Weights of a small image classifier.
Model: 7.87M parameters, 24-pixel images, arch vgg, norm batchnorm, depths [4, 9, 4], widths [96, 192, 384].
Training: soap at rate 0.0041, held-out accuracy 100%.
Data: trained on seven-segment displays showing three digits, 111.3 epochs.
Rows from block 8 of a small image classifier, named by matrix and row number. Each number is 128 + 32 x the weight over its row's rms, rounded and kept within 0 to 255. All counts start at 0.
After each channel's rows are labels from the 100 images, of 14848, where the channel reaches its highest value: "strongest on" is what is common among them. Only what is clearly more common there than usual is listed. The data: seven-segment displays showing three digits. In brackets: how many of the 100, against the usual share in percent.
# conv: 3x3 conv (model.blocks.8.conv.weight, 192x192x3x3, each kernel summed), inputs 0-95

conv.42 [100 139 122 113 118  90 115 139  28 146  76 170 191 136 139 145 126 144 186 179 106  80   7 129  85 104 131 159 116 110 138 132 120  89 161 113 149 219 136 160 130 142 115 110 119  98 125 111 115 112 146 116 148 130 157 131 164 125 115 107 125 151 128  83 130 174  41 122 162 142 123  89 120 179 118 106 127 123 114 185 128 152 114 126 123 144 124 127 152  68 100  98 118 136  77 168]
strongest on: the digit 9 (64 vs 26.4); third digit: 9 (61 vs 9.7); third digit: 5 (36 vs 9.9)

conv.58 [130 134 133  93 161 141 101 119 182 114  97 142  93 143 192 194 153  89 148 131 124 183 158 112 122 130 132 224 167 125 142 132 129 112 132 127 151 106  97 126 134 126 152 107 126 165  65  73 120 153 132 154 117 123 133 131 109 130 181 118 153  97 133 126 121 127 142 152 124 181 134 131 118 136 103 150 177 123  30  93 194 100 133 138 155 149  98 130 117 131 179  36 136 124 133 124]
strongest on: the digit 6 (55 vs 27); third digit: 6 (44 vs 10.1); third digit: 9 (33 vs 9.7)

conv.179 [229 161 203 128 150 130 130 113 123 120 168 132 118 129 129 122 119 128 131 124 132  86 144 193 123 149 127 155 184 136 155 122  77 129 113 128 134 109  96 133 223 114 127  57 123  78 133 155 149 117 172 121 121 130 136 105 149 172 124 149 155 255 153 156 122 132 129 184 127 142 118 132 125 131 153 151  66 135 111 135 121 125 123 113 124 218 110 137 131 140 123 138 125 160 150 117]
strongest on: the digit 1 (89 vs 27.5); third digit: 1 (89 vs 10.3)

conv.108 [124 148 116 112 127 127 132 128 243 110 122 115 136 125 125 127 154  85 116 118 182 142 255 125 186 110 154 123 172 126 159 118 101 145 124 139 150 255 132 117 147  98 225 121 109  85 113 205 127 104 109  85 164 129 124 124 182 118 129 116 125 180 168 117 131 131 158 124 148 126 130 122 136 134  86 110 101 124  72 109 101 130 117 126 134 122 102 125 125 179 116 129 198 135 115 117]
strongest on: the digit 9 (98 vs 26.4); third digit: 9 (98 vs 9.7)

conv.8 [ 81 104 124 114 130 124 140 181  94 143 125 129 124 137 128 151 140 122 120 157 108 127  57  27  96 108 118 169 129 161 139 138 125 107 193 116  83 158 117 225 148 145 145 135  94  72 123 128 124  98 170 136 134 160 135  97 100 147 112 158 115 122 115  97 126 171  76 106 137 150 134  64 148 119 118 121  99 149  93 136 111 137 128 105 194 106 135  89 153  96 108  90 159 155 113 152]
strongest on: the digit 8 (100 vs 27.2); third digit: 8 (100 vs 10)

conv.189 [146 134 255 136 117 132 170 117 122 106 124 122 137 162 112 122 165 134 129 124 127 124 121 252 122 125 139 212 129 131 128 126 126 131 122 188 133 126 125 101 150 146 125 104 128 126 128 124 116 118 141 123 140 125 164 119 128 107  96 110 145 126 110 154 128 117 123 122 126 128 128 132 126 146 123 146 115 149 139 134 125 126 119 123 119 255 117 168 150 127 121 127 134 128 123 128]
strongest on: third digit: 8 (46 vs 10); third digit: 9 (40 vs 9.7)

conv.47 [106 132 124 141  68 112  92 163 116 137  71 139 111 127 157 145 156 139 102 109 110 175 140  85 114 113 177  94  83 104  84 113 104  28  66 110 137  89 238 110  79 137 125 109  89 131  87 118 160 144 121 128 108 104 116 115  55 110 126  95 111  94 117  92 123 131 101 121  79 177 132 101 127 107 111 116 170  89 114 111 121  89 166  99 121 103  98 106 155 142 104  96 109 116 109 122]
strongest on: the digit 6 (86 vs 27); third digit: 6 (81 vs 10.1); second digit: 1 (31 vs 10); second digit: 7 (27 vs 9.7)

conv.186 [112 110 108 159 131 107 182  89 106 150 104 127 105 151 126 208 125 211 165 141  84 121 129 186 110 188 123 129  71 125 104  97 155  81 122 133  84  79 151 118 140 101 148 101 124 148 127 122 141 140 172 150 116 162 135  98  62  88  82 123 158  94 123 153 159 152 110 108 118 135 198 163 161 160 111 134 155 142 125 126 117 113 103 133 160 109  97 123 184 113 182 164 113 200 204 103]
strongest on: the digit 4 (62 vs 27.4); third digit: 4 (54 vs 10)

conv.39 [170 116 110 118 116 118 126 197 126 158 119 128 122 102 130 127  98 162 138 129 126 129 120  89 141 152 119 126 108  81  98 235 117  91 109 117 117 114 134 163  89 111 114 120 245 128 106 127 119 106  98 113 116 111 121 172 101 116 189 149  45 106 118 110 159 162 124 109 117 120 112  80 165 133 116 119 118 227 108 147 111 122 125 126 178 116 101 151 148 127 175 144 123 106 120 234]
strongest on: the digit 8 (99 vs 27.2); third digit: 8 (99 vs 10)

conv.62 [ 85  97 140 133 122 116 186 117 131 134  94 127 115 150 150 153 255 193 123 116  42 128 128 115  77 143 155 147 109 101  77 147  79 105 139 183 197 128 132  77 106 152 131 118 133 126 110 119 166  90  95  88 126 162 125 135 124  97 137  40 156  97 137 186 146  68 100 122 104 101  87 131 144  95 123 163 140 152 116 138 127 187 119 144 146 155  81 200 174 107 120  83 121 125 119 155]
strongest on: the digit 2 (100 vs 26.9); third digit: 2 (100 vs 10.2)

conv.113 [ 67 121  86 122 165 155 123 115 134 123  98 225  99 128  67 107 129 105  87 175  96 225 161 123 101 123 122 145  92 135 128 125 175 138 138  65  85 123 138 130  56 103 140 162 149 134 133 119 102 137  94 255 120  83 151 123 132 188  89  82 126 105  81  99 144 133 116 123 150 174 111 119 131 119 139 117 100 106 128  64 205 138 183 144 123  35 100 137 115 122 125  81  88 138 124 110]
strongest on: the digit 6 (81 vs 27); third digit: 6 (78 vs 10.1); amber glow (35 vs 16.3); second digit: 7 (25 vs 9.7)

conv.86 [ 88 120 157  72  70 112  51  33 127 120 137 124 125 148 144 125 154  65 126 125 141 139 140 117 129  72 128 114 111 140  77 193 112  95 112 167 201  94 136 114 120 178  94 142 153 120 109 130 121 144 119 110 138 181 131 141  88 141 101  89 125 125 142 128 184 105 115  89  83 107 115  75 146 154 134 132 133  64  94 126 105 101  86 144 158 126 103 134 128 135 137  97 131 128 180 135]
strongest on: the digit 4 (98 vs 27.4); third digit: 4 (97 vs 10)

conv.142 [132 169 113 144  83  97 149 138 116 130 110 123 117 164 211 134 132 157 104 171 129 147 153 126 124  99 135 131 130 126 102 142 100  83 131 134 255 161 134 173 125 133 153 109 158 117 128 124 161 143 133 126 135 186 163 179 117 168 128 118 204 103 165  68 137 118 121 141 129 126 122 118 118 114 119 157 130 108 119 132 137 111 125 146  92 131  87 148 110 131 131 150 190 117 100 132]
strongest on: third digit: 5 (45 vs 9.9); third digit: 6 (28 vs 10.1); third digit: 2 (27 vs 10.2)

conv.132 [125 118 141 139 127 108 127 163 127 123  92 129 115  97  79  67 111 189 114 119 131 125 122 193 129  90  99 140  91  85 100 165 118 121 111 155  84  99 130 111 156 132  48 126 220  99 112 127 126  97 100 124 127 176  75  49  50 162 128  91 120 112 147 173 105 127 150 114 122 117  82 116 156  77 119  73 148 162 105 121 103 109 123  85 165 167 126 147 138 112 149 103 120 106 135 172]
strongest on: third digit: 8 (46 vs 10); third digit: 2 (26 vs 10.2)

conv.22 [164 162 131  59 144 142 144 229  56 111 127  98  75 136 123 118 115  99 123 137  84 102 105 151 108 161  93 120 121 187 132 146 146 102  76 123 167 115 111 236 134 109 167 129 155 133 124 125 117 129 144 121 149 204 140 127 151 128 134 141 141 146 128 125 122 129 115 143 128 145 105 135 145 137 133 117 120 162 128 121 131 132 150 125 155 130 144 122 169 123 146 145 154  79 134 210]
strongest on: the digit 5 (63 vs 27.2); third digit: 5 (54 vs 9.9); third digit: 9 (45 vs 9.7)

conv.85 [129 163 207 131 131 129 144  98 106 117 225 163 102 122 114 122 143 115  94  99 107  91 121 118 109 106 107 115 125 161 168 117 198 128 142 120 118 149 119 119 183 158  71 173 104 161 110 126  89 139 123 113 134 126 222 113 132 143  84 122 128  98  95 138 121 128 124 138  84 187 114 118 118 164 125 100 130  97 135 114 136 119 118 153 101 123 219 147  69 181 104 103  66 196 172 121]
strongest on: third digit: 7 (47 vs 9.7); dark on pale (40 vs 16.1); third digit: 4 (36 vs 10); second digit: 8 (32 vs 10)

conv.9 [122 187 139 132 127 110 133 126 112 131 136  99 149 140 216 129 104 124 103  77 101 119 106 114  80 102 115 107 130 107  85  96 126 113 136  90 255 169 127 145 119 129 114  95 134 122 156 123 146 147 129  81 146 132 127 209  19  75  36 103 142 126 129 114  81  52 129 110 121 125 104  67  90 135 120 186  96 108 166 107 132 132 118 101  96 167 139 122 124 109 102 163  70  99 106  81]
strongest on: the digit 2 (87 vs 26.9); third digit: 2 (87 vs 10.2)

conv.177 [ 91  81 112 133  85 153 115  94 127 139  86 109  81 182  67 113 126 131 156  97 136 115 133 167 142 170 165 100  98 101  74 107 121 111 117 131 107  59 107 127  82 131 148 127 147 126 112 126 115 129 143 118 125  89 106 136 104 123 158  97 110 109 144 156 195 209 122 127 138  90 136 190 165 144 126 134 126 131 203 138 104 126 111 117 242  87 106 136 140 115 177 123 142 134 212 128]
strongest on: the digit 4 (100 vs 27.4); third digit: 4 (100 vs 10)

conv.127 [ 57  91 102 138  77 121 139 120 105 115 113 155 166 157  94 134 108 157 103 138 131 136 124 168 109 104 162 160  61 169  96 115  87 101 146 104 130 111 141 155 100 128 104 104 108  92 126 104 126 120 138 101 130 114 165  95 128 104  98  80 123 110 114 185 143 185  74 123 116 133 140  69 138 164 109 144 117 114 109 175 142 149 175  85 137 126 124 247 191 124  84  92 145 126  98 127]
strongest on: the digit 8 (100 vs 27.2); third digit: 8 (100 vs 10)

conv.14 [105  82 136 131 112 101 112 103 104 104 124 159 118 111 176 124 117 159  94 129 110 131 119 109 107 138 130 135 125 139 130 127 111  77 134  99 145 128 132 129  85 117  84 123 154 131 125 125 218 126 130 126  94 125 110 162 127 119 157 108 254 115 158  91 162 134 122 109 112 128 122 110 132 141 108 197 125 104 161 182 123 127 131 123 118 157 118 138 135 128 122 134 128 129 153 130]
strongest on: the digit 5 (70 vs 27.2); third digit: 5 (61 vs 9.9); third digit: 6 (39 vs 10.1)

conv.84 [101 113 112 145  92 103 132 153  83 157 129 128 181 136 109 115 131 150 136 120 135 128  59 145 119 156 116 117 120 165 108 129 128 129 169 102  87 125 112 151  96 138  97  99 127 113 133 116 116 101 171 138 162 124 106  89 158  94 114 129  68  96 131 172 125 149  96 106 143 131 117 120 223 240 126 125 115 148 120 173 130 137 130 119 145 133 118 173 162 113 144 121 116 175 156 157]
strongest on: the digit 7 (100 vs 26.9); third digit: 7 (100 vs 9.7)

conv.133 [119  98 164 134 113 136 116 138 130 155 121 211  92 122 122 145 145 111 111 147 125 160 133 101 109 124 140 238 126 148 128 151 139 100 152 111 113 110 185 125 116 121 134 111 133 106 105 122 142 138 147 255  97 122 123  94 116 135  98 191 133 133 135  90 104 121  99 110 121 205 120 129 137 115 112 124  95 120 128 129 137 116 196 114 129 120 126 117 102 122 129 120 108 149 132 120]
strongest on: the digit 6 (81 vs 27); third digit: 6 (74 vs 10.1); third digit: 8 (26 vs 10)

conv.37 [174 153 113  84 132 122 146 145  91 166 120  94 157 161 197 115 119 155 148 127 129 138  79  63  98 135 128  75 112 116 102 193 133 137 197 118 186 179 104 179  75 132 122 128 152 108 169  69 119 132  93 115 136 153 159 145 136  85 145 102 109 119 114 116 126 142  68 123 162 131 144 125 138 184 110 116  99 110 102 151 131 125 152 113 188  79 118  90 166  93 165 103 127 105 182 156]
strongest on: the digit 5 (57 vs 27.2); the digit 9 (53 vs 26.4); third digit: 5 (52 vs 9.9); third digit: 9 (48 vs 9.7)

conv.151 [131 152 124 130 117 131 104 237 116 152 138 127 143 106 121 117 189 131 118  94 133 118 138  73 128 188 131 132 126  45 112 238 143 120 131 152 135 116 119 224 136 139  91 117 182 122 123 107 140  64 109 172 111 161 126 124 114 125 150 185 109 122 118 154 109  64 121 133 123 109  57 132 170 119 134  98  91 218  96 120 117 145 131  96  91 134 131 165 181 129 172 123 131 119 137 237]
strongest on: the digit 8 (97 vs 27.2); third digit: 8 (96 vs 10)

conv.99 [ 88 160 138 139 102 149 126 122 195  96 111 124 125 129 125 158 137 153 172  81 107  98 169 117  93 122 145 108  84 160 143 128  86 126 111 203 115 125 101 104 102 119 145 126  98 109 129 118  98 125 126 116 145 160 129 114 115 129 108 131 145 142 126 112  69 173 170 186 110  98 255 185 114 105 122 125 164 116  70 118 125 102 100 160 157 128  31  86 159 166 125 103  88 119 162 103]
strongest on: the digit 4 (71 vs 27.4); third digit: 4 (66 vs 10); third digit: 0 (34 vs 10.2)

conv.23 [133 157 241 125  95 163 127 121 141 132 122 143  91 139 128 127 160 124 143 132 105 128 126 175 172  99 118 238 145 138 107 128  96 141 132 151 133 131 156 123 230 131 144 123 130 126 107 135 128 140 148 141 134 130 138 125 109 142 122 125 162 166  84 114 147 125 153 138 128 114 134 132 110 107 116 129 126 162 105 132 135 117 136 106 118 255 104 119 108 122 113 120 138 136 146 125]
strongest on: the digit 1 (68 vs 27.5); third digit: 1 (62 vs 10.3); third digit: 4 (38 vs 10)

conv.71 [ 79 105 119 141 114 135 158 167 122 145 122 129 105 123 120 109 113 123 137 113 144 130 136  62 139 151 111 104 112 204 122 174 130 126 121  68 103 139 129 206  98 112 118 137 224 131 115 126 115  92 127  98 129 165 121 194 121 133 142 124  91 134 143 143 168 201  98 108  81 128 129 127 139 164 127 115 130 219 104 134 118 146 109 129 176 105  99 152  83  91 212 128 161 126 160 193]
strongest on: the digit 4 (67 vs 27.4); third digit: 4 (58 vs 10); third digit: 8 (39 vs 10)

conv.30 [157 145 125 142 155 121 128 126 122 153 122 115 143 105 125 145 155 108 104 138 120 130 113 139 127 170 169 133 164 165 137  89 141 121 123 129 114 135 103 114 132 123 136 112  65 140 145 124 115 162 133 119 134  77 136  92 126 107 110 122 129 126 125 233 116 126 123 124 103 128 115 215  62 129 139 125 124  63 210 130 138 122 115 130  88 123 109 131 112 125 157  87 129 164 190  60]
strongest on: the digit 0 (95 vs 27.1); third digit: 0 (95 vs 10.2)

conv.135 [118 103 130 165 125 128  89 109 147 175 199 124 117 141 114 108 158 132 106 107 121 109 187 135 151 141 190  91 152 123 111 112 214  51  92  75 118 122 106 113 109 127 127  93  40 152  88 103  84 110 134 141 126 164 118 109 118 125 157 156 132 109  58  89  59 127  83 153  75 104 182 153 128 172 108 120  97 186 114 108 134  79 123 123 114 118  32 122 162 151 114 132 125 136 163 110]
strongest on: the digit 4 (99 vs 27.4); third digit: 4 (99 vs 10)

conv.16 [206 164 129 114 118  74 112 133 128 136 129 127 121 117 247 143 148 114 175 147  98 137 114 152 115 140 182 117 128 123 124 130 135 127 130 129 255 142 127 158 138 110 139 131 150 153 108 122 150 145 123 125 119 131 151 240 132 142 133 136 105 138 130 107 125 127 123 106 119 141 134 126 113 117 114 174 118  96 119 112 137  87 131 134 128 113 133 114 109 116 133 138 141 134 166 131]
strongest on: the digit 6 (71 vs 27); third digit: 6 (67 vs 10.1); third digit: 5 (33 vs 9.9)

conv.34 [155 141 146 136 130 104 146 117 119 130 134 148 142 124 127 158 118 138 194 120 134 141 117 125 116 127 125 160 149 169  92 130  97 128 119  85 122  93 203 100 133 122  85  72 117 255 126 127 195 119 158 213 142  99 120 133 134 123  69 156 128 158 116  75 170 134 110 153 189  87 147 144 123 102  98 144 160 104 112 179 128 160 172 142 108 160 120 106 101 120 122 136  58 149 138  83]
strongest on: the digit 6 (99 vs 27); third digit: 6 (99 vs 10.1)

conv.82 [119 124 110 122  95 145 174 128 113 137 135  37 177 144 102 112 129 129 111 101 142  84 132 114 126  96 151 123 131 176 149 139 115 127 163 127 104 157 118 137 121 162 172   8 113  39 120  95 106  98 121 105 152 144 138 106 151  51 125 130 119 129 108  94 107 103  95 145 129 110 139 107 174 159  78 126  92 129  86 161  86 161  98 138 157 113 146 128 157 110 126 121 185 137 125 147]
strongest on: the digit 3 (66 vs 27); third digit: 3 (57 vs 9.9); third digit: 9 (32 vs 9.7)

conv.181 [ 98 103 115 115  75 115 115 133 123 150 129 128  98 122 141 167  65 142 176 171 104 159 115 145  92 124 125 218 110 154  80 147  93 124 129  93 116  99 174 134 119 126 136 120 133 147 127 152 135 156 167 205 124 141 136 130 116  86  85 123 122  78 119 116 138 152 108 105 117 157 123 123 132 113 164 121 162 125 148 125 146 123 234 126 121 115 122 139 196 142 121 158 146 132 122 138]
strongest on: the digit 8 (100 vs 27.2); third digit: 8 (100 vs 10)

conv.116 [158 121 126 179 143 126 148 110 123  77 109 153 120 106 137 128 128 162 111 119 126 126 116 150  97 150 120 127  83 206 106 124 127 105 117  67 121 115 123  65 102  99  89 127 140 128 148 111 184 114 136 145 113 161 111 128 118 118 119 130 153 137 116 124 143 129 143 112 142 129 193 133 147 161 135 128 121 109 128 156 123 140 113 235 115 113  94 112 149 193 117 217 105 132 158  77]
strongest on: the digit 0 (74 vs 27.1); third digit: 0 (71 vs 10.2); second digit: 5 (29 vs 10.3); second digit: 9 (28 vs 9.6)

conv.72 [132 126 124 201 143 119 161 166 127 116 161 122 107 120  93 139 152 185 202 107 122 128 106  53  92  97 255 127 129 125 112  69 123 106 125 112  88 104  90  45 128 117 120 126 125 111 126 120 147 118 145 137 115  67  89 183 116 122  88 126  95 123 100 116 135 135 127 120 106  86 117 255  76 128 105  90 101 122 137 134 131  99 127 110 151  86 117 129 163 161 153 135 123 117  97 110]
strongest on: the digit 0 (99 vs 27.1); third digit: 0 (99 vs 10.2)

conv.145 [173 168 140 123 241 118  81 102 105 151 100 117 131 140 133 170 117 154 176 122  85 126 130  83 135  94 133 166 158 124 142 100 173 110 132 109 130 140 118 153 181  93 133 132 172  93  75 126 124  29 233 105 113  93 113 107  83 137 172 177 109 171  96 128 114 136  99 213 116 118 164  72 140 118 121 172 103 147 130 160 146 112 107 115 171 158  98 144 178 116 167 113 102 145  97 152]
strongest on: the digit 4 (69 vs 27.4); third digit: 4 (61 vs 10); third digit: 8 (39 vs 10)

conv.122 [111 174  90 137 120 124 123 123 126 105 142 128 142 232 238 120 129 186 135 125 129  93 160  97 125 105 119 135 103 113  87 109 121 141 190 148 161 127 136 132 125 129 122 115 174 126 131 126 215 170 144 115 112 139 178 131 125 126 114  92 185  69 111  99 152 106 124 121 128 126 119 134 112 150 135 169 115 120 132 169 116 126  81 122 130  69 139 151 164 115 119 138 137 150 121 111]
strongest on: the digit 5 (65 vs 27.2); third digit: 5 (63 vs 9.9); third digit: 6 (37 vs 10.1)

conv.118 [157 114  82 134 135 113 167 132 141 120 114 110 125 141 113 132 110 136 125 101 140 129 140 103 144 202 119  77 121 101  83 135 137 111 149 121 116 113 185 134  74 147 144 123 167 127 125 129  90 101 189 124 109 120 126 146 130 145 133 124  51 159  86 143 145 200 143  80 119 130 130 188 196 195 139 132 125 166 176 129 102 120 111 117 190  68 157 131 123 129 155 130 105 145 247 164]
strongest on: the digit 7 (96 vs 26.9); third digit: 7 (93 vs 9.7); second digit: 8 (27 vs 10)

conv.172 [175 116 147 133 140 155 100 126 132 113 127 199 130 129 133 167 191 129 137 116  90 134 126 135 119 139  95 238 189 132 144 128 156 158 136 137 127 115 127 131 181  85  99 110 109 174  97 134 121 137 128 204 116 124 103  95 138 187 123 207 145 165 122 136 125 129 145 152 110 198 121 109 129 110 103 129 149  81 109 128 193 115 180 119 127 199  79 118 130 128 142 104 132 125 194 112]
strongest on: the digit 6 (100 vs 27); third digit: 6 (100 vs 10.1)

conv.155 [183 240 122 152 179 137 153 137 147 124 116  98 150 135 255 174 154 136 199 170 115  98 133 162 151 170 134 113 123 126 138 147 165 127 163 176 242 151 117 153 140 116 127 113 121 194 138 125 122  95 100 106 128 205 118 162 112 114 134 152 124 114 117 137 109  96 172 195 125 134 137 226 112 131 106 165 147 130 150 125 152 126 119  87 136 131 116 139 145 129 255 120 126  97 102 131]
strongest on: the digit 2 (65 vs 26.9); third digit: 2 (57 vs 10.2); third digit: 5 (40 vs 9.9); second digit: 3 (25 vs 9.8)

conv.154 [141 112 124  96 132 124 121 140 172 126  84 133 123  90 140 126 197  89 133 139 141 133 145 178 201  70  77 147 128 107 139 168 106 127 114 145 116 111 123 148 129 130  98 130 240 127 137 125 115 117 107 125 130 174 125 141 118 121 138  62 126 126 141 126 200 113 133  88 122 117  97 129 111 114 150 121 132 238  95 141 145 124 127 138 112 113 100 118 132 115 114 103 132 113 181 146]
strongest on: the digit 4 (65 vs 27.4); third digit: 4 (57 vs 10); third digit: 8 (43 vs 10)

conv.130 [179 168 110 190 194 107 146  64 128 148  78 121 136  93 151 177 175 108 153 119 144 121 134  98 180 148  87 132 173 130 118  93 158 144 128  94 140 111 108 109 131 105 122 135 166 153 145 155  98 114 104 136 147  87  82 195 130 130 161 255 127 171 126 120  87 115 133 196 134 115 131 209 118 112 115 146 100 101 140 138 137 146 191 132 164 153 109 133 153 126 159 143 126 138 131 138]
strongest on: the digit 0 (82 vs 27.1); third digit: 0 (78 vs 10.2)